config.yaml
arch: "regnet"
crop_scale_min: 0.2
horizontal_flip: true
color_jitter: 0.4
method: "moco_v3"
hidden_act: "prelu"
channel_attention: "eca"
kernel_size: 3
stem: "deep"
projector_hidden_layers: 1
target_momentum: 0.99
ema_decay: 0.995
epochs: 16.0
lr_schedule: "wsd_sqrt"
weight_decay: 0.1
Rows from block 11 of a small self-supervised image encoder, named by matrix and row number. Rows with one number belong to one channel. Each number is 500 + 25 x the weight over its row's rms, rounded and kept within 0 to 999. All counts start at 0. Numbers have three digits each.
After each channel's rows are labels from the 100 images, of 14848, where the channel reaches its highest value: "lies over" is the class under the peak. Only what is clearly more common there than usual is listed. The data: simulated fluorescence microscopy of cells.
# convs1: grouped (6 groups) 3x3 conv (model.blocks.11.convs.1.weight, 192x32x3x3), inputs within the group 0-31, a 3x3 kernel for each
# convs2: expand pointwise conv (model.blocks.11.convs.2.weight, 192x192x1x1, transposed), outputs 0-191

convs1.185:526510496542466514492496488510490505489513486467491491507517498519492501507512534498471485470491470481448455509472508496473464539500476484496492508504510530461492514484466518467509492466469527505484475535494464483481496474492504480498516449461500471497503534505498494480521494526501542508509494463492493486514491496530527548495494482480521469506483512482483484485480459430450486521506519498466485528516509528525515557471534533490531507474483452530493468492484501490481478506508506473521509512518525507486501489484495483493470515494568467447501489492521492498504494476520492509486536512508483476534533522551478523518480523504488471537526520487514517517484480522485541549516494526493475520517527463500482512473514498539490429443487454471471465481487521451481507473509487529505590486449525492507463530489555477514535497517469544485533466518483457473475514504554451476
convs2.185:514514522453545497527487526509502470491503465488523505472542476535497489536498524530494554489464526512503508463488473486487513498502513452497546525499519512458494490516509505516470555512543506514499573552551534480480517502453515473468460496534529523502521492510483528550515499514521445543485556481505440508510485507522511467494546518484509507511487509535500512498509489505488477504474535503470495474492468501507494462488521516541505531525514530511453482517495474510488482468526472517493486459480503504457516456499472485475485490495475512508502467494490488519534529513499552516
lies over: cytoplasm

convs1.6:516506536515538512533487517522460517513492507532486521486539512500512485533496517550552541506456508534465522584529533533447506541491503520532525460483471499504494522518536516479470495489540480482486454459472499520506515440491533495524480499489524509556461425473490481486515450508533520529511506517493525513485479494545527521528445489500462470490453467494453510498465490474507477504521502504472492506497500452465491504518496482486489509489511483498502481535511480538524512459481533501539471443494519496530472505499507509530493493509519499498525519536496504505529495507494486524484509490495472517510509525500485505514497526511521527491461506496499500512506506472459476495513504499506494511500525551518538516498525525487508508487483502411503526479540484478482479444488483484503472495491483529507454472456508529516512506520537509519503490518474444484551508538476522511
convs2.6:453514521531485500467496505504485493429443468531503478468515511512526478476533488516435484490486522504471510509502516500497504510496507531504492493532517514474496485471513471510501479514520541493447487476455422479511527492511494509473520503453481489489499499485471574481508537551500478505493501506528474524480496504488515534486462491547529499538489501496536493527505479490515547519523486486495512495498524497505500538505436537462519501521529545495524511509515471510529503498541501497535513493531521480525482548525518501451492475511450469544511500513511480494491496536507552514
lies over: cytoplasm

convs1.42:476518475532545515465516458476514512518526516483516486470543481491552482483503455464522453495526499482519505482492490484483475449462477484551468488521478475516449470513480487512480469502462515513515516501503466470478487486496453458479478482507486455469453426451460446496493478491494521485500490485497510500520481510486510484523510488562536565534527519491473485444456488487475486462460459463478473450435459513468487466459475491460476465489478497512506473514505471469452497509506485506465465480458485494462472486443498504486502496489489516488470494479535511502497519489491485506510497514505495502501519513514476528516475496489503479502503464477495460477500471482498481488467471453459478466489450486495463470522479512455467502507507518528520517509504503520501485490508501479481499492480488496455524486497483520475492488503478508495475508489472535499528518521488512476
convs2.42:513528476519516505547511496516508516505491535481511453530527561503521505505476449496428497507509516511463514528534470484533521499454522525424493509476532512510507542473528517519524490532510516551492503505474494503451497508530529507522481490527501516488543459492475496531492532523516487552499484509552522523503491533493493485512498454485497498529486474524512528507469478467497477533479509546499490507513481502551481526517497506548513492484511488547508493487496492494522489518517540508528550531433529524479489515509474482471525476538480492502513526502485532508484517483528509455
lies over: nucleus

convs1.130:503491492514459524522488488538505499505521515518495495508485466474499490467466484487490468481496489504503501437515476480493491505534515470532493525491492457485529468482480428518482477448467476505498510471485498532561521478469516494503507474501498493500442508438492459549494485473478518471508428460497486507522469532537498505502508501493538495521458499496470511490550422478451499502491481469540484480458504482470478482505473455463434477497492460501474492529511482473503540478499497515539515468502540484531507523535499470502524482515474495488505489454513497469462491441526490502518535508526447493483497472468514464464437481496495475527501510499481489465498510546502469497487504513463493483514496492468500472491475511454471469493474484498518488473479499496575480500519513487500497497513511472537492505512517525522487455511496539484519468503499495495505518490484507515
convs2.130:521509488450519522551467525505493479486482422510520502499497463498486522485471537491484505499484472502526491498509507510469534465544497462492532516531480517501526479533490473515447515499505526497444484522470505460531503479465493485490482509530507528498507523527493538510523517496531430536468545477529436486516494483538505479515497513467477482516494483539539558509525529492482487491520531446525502503511476527490534487501463481498516508547520489521471507493485507522430461441525493493500492491482485479480502469480471497465500505515501479518471502498508467486485505491502527525
lies over: cytoplasm

convs1.138:522513513492484547535497526511505473456507531479492476481490488509519535483500491503515503512503522536486532553518532518525534526519537508479522495497469491511484503492497551524566536537555517475491536529506530497509480475485499529544514518505519472507554529508521466501486483473500540615508519519522489511513475565518490532496483507502519508500505508513455531582531499523488511488480494493525532489503502474482499539520547474510499471494509556473493505521518507483498514463468528470488510497508482462468522466493543478511510481471539509519483475466540510523517497496497477506484501536520482476482477496543505536492511513503491503519491531534477511510518518535477484528479499507474511527556549522497517516483526526486498525518508503442500519543502523462508527515529490454491517496527540515531509518530506505518536489531544528514512500509552475523517509483510497519
convs2.138:514469557529511541484510492509473506495483496525492484447487498501524482497469474517520508510484517518514458516473515545510490551546509471491499417524525508534483460484499495529447501500520512561533520523499541547493508514518502475516490501522530485496514540502488527499540509488544502508506546514497499515459512499480524542498447491476501494470501501493499531518546479455461530500462473522481509531530510517482544483506538509459488522522501503491516492453500523483529486553513500472502504502542478489521480474488542494540473506509496528468505515521492472498484524503496451538
lies over: cytoplasm

convs1.59:464489444447463490481514485474481490524482529501523531504509517497485508508477492513484532550478521491499494529501514545497521513507517487455499494503509519585544523493525474457494523540545500483485505487485522522534510500490525479501537524542544501555532506543530511533499485521486470500533504522530482519557510541513527515483498500495500492543540534493499524495471501520507542471485464501493483514530523508506516499510515539500530532550508488462481523494536515529509502482516505471505464503484478479485506508546508504536526512541523483534510500519456488469502476511483500511484485507516507533497484478500496467536539537515494499489484500537521548470470466488492482527532537551528551472440494539510547504500501454484473533536557529537542519493522538502546472518510512498493494493519487513502502490516522508502517498512498476501527501536457485437486534484497525499
convs2.59:514510503507516544527519512493534480516505485490507510517500519505532505498547545528525513501470510497471526524498526474511473511516530529499526495527523514500525530495532527497513519517542504498520528517552487489506505514519515501554499532477512536513520539512516486560525533553518516519502541511536537533509496566507522505538524498531544502508488488528509524536497534515536467533547556501528493542558515512527494529470514494484478535510533523516487534521532507518505516491487480492522532511541508534526547511503495503465498487522521492515515502551515494512492542523526550554
lies over: cytoplasm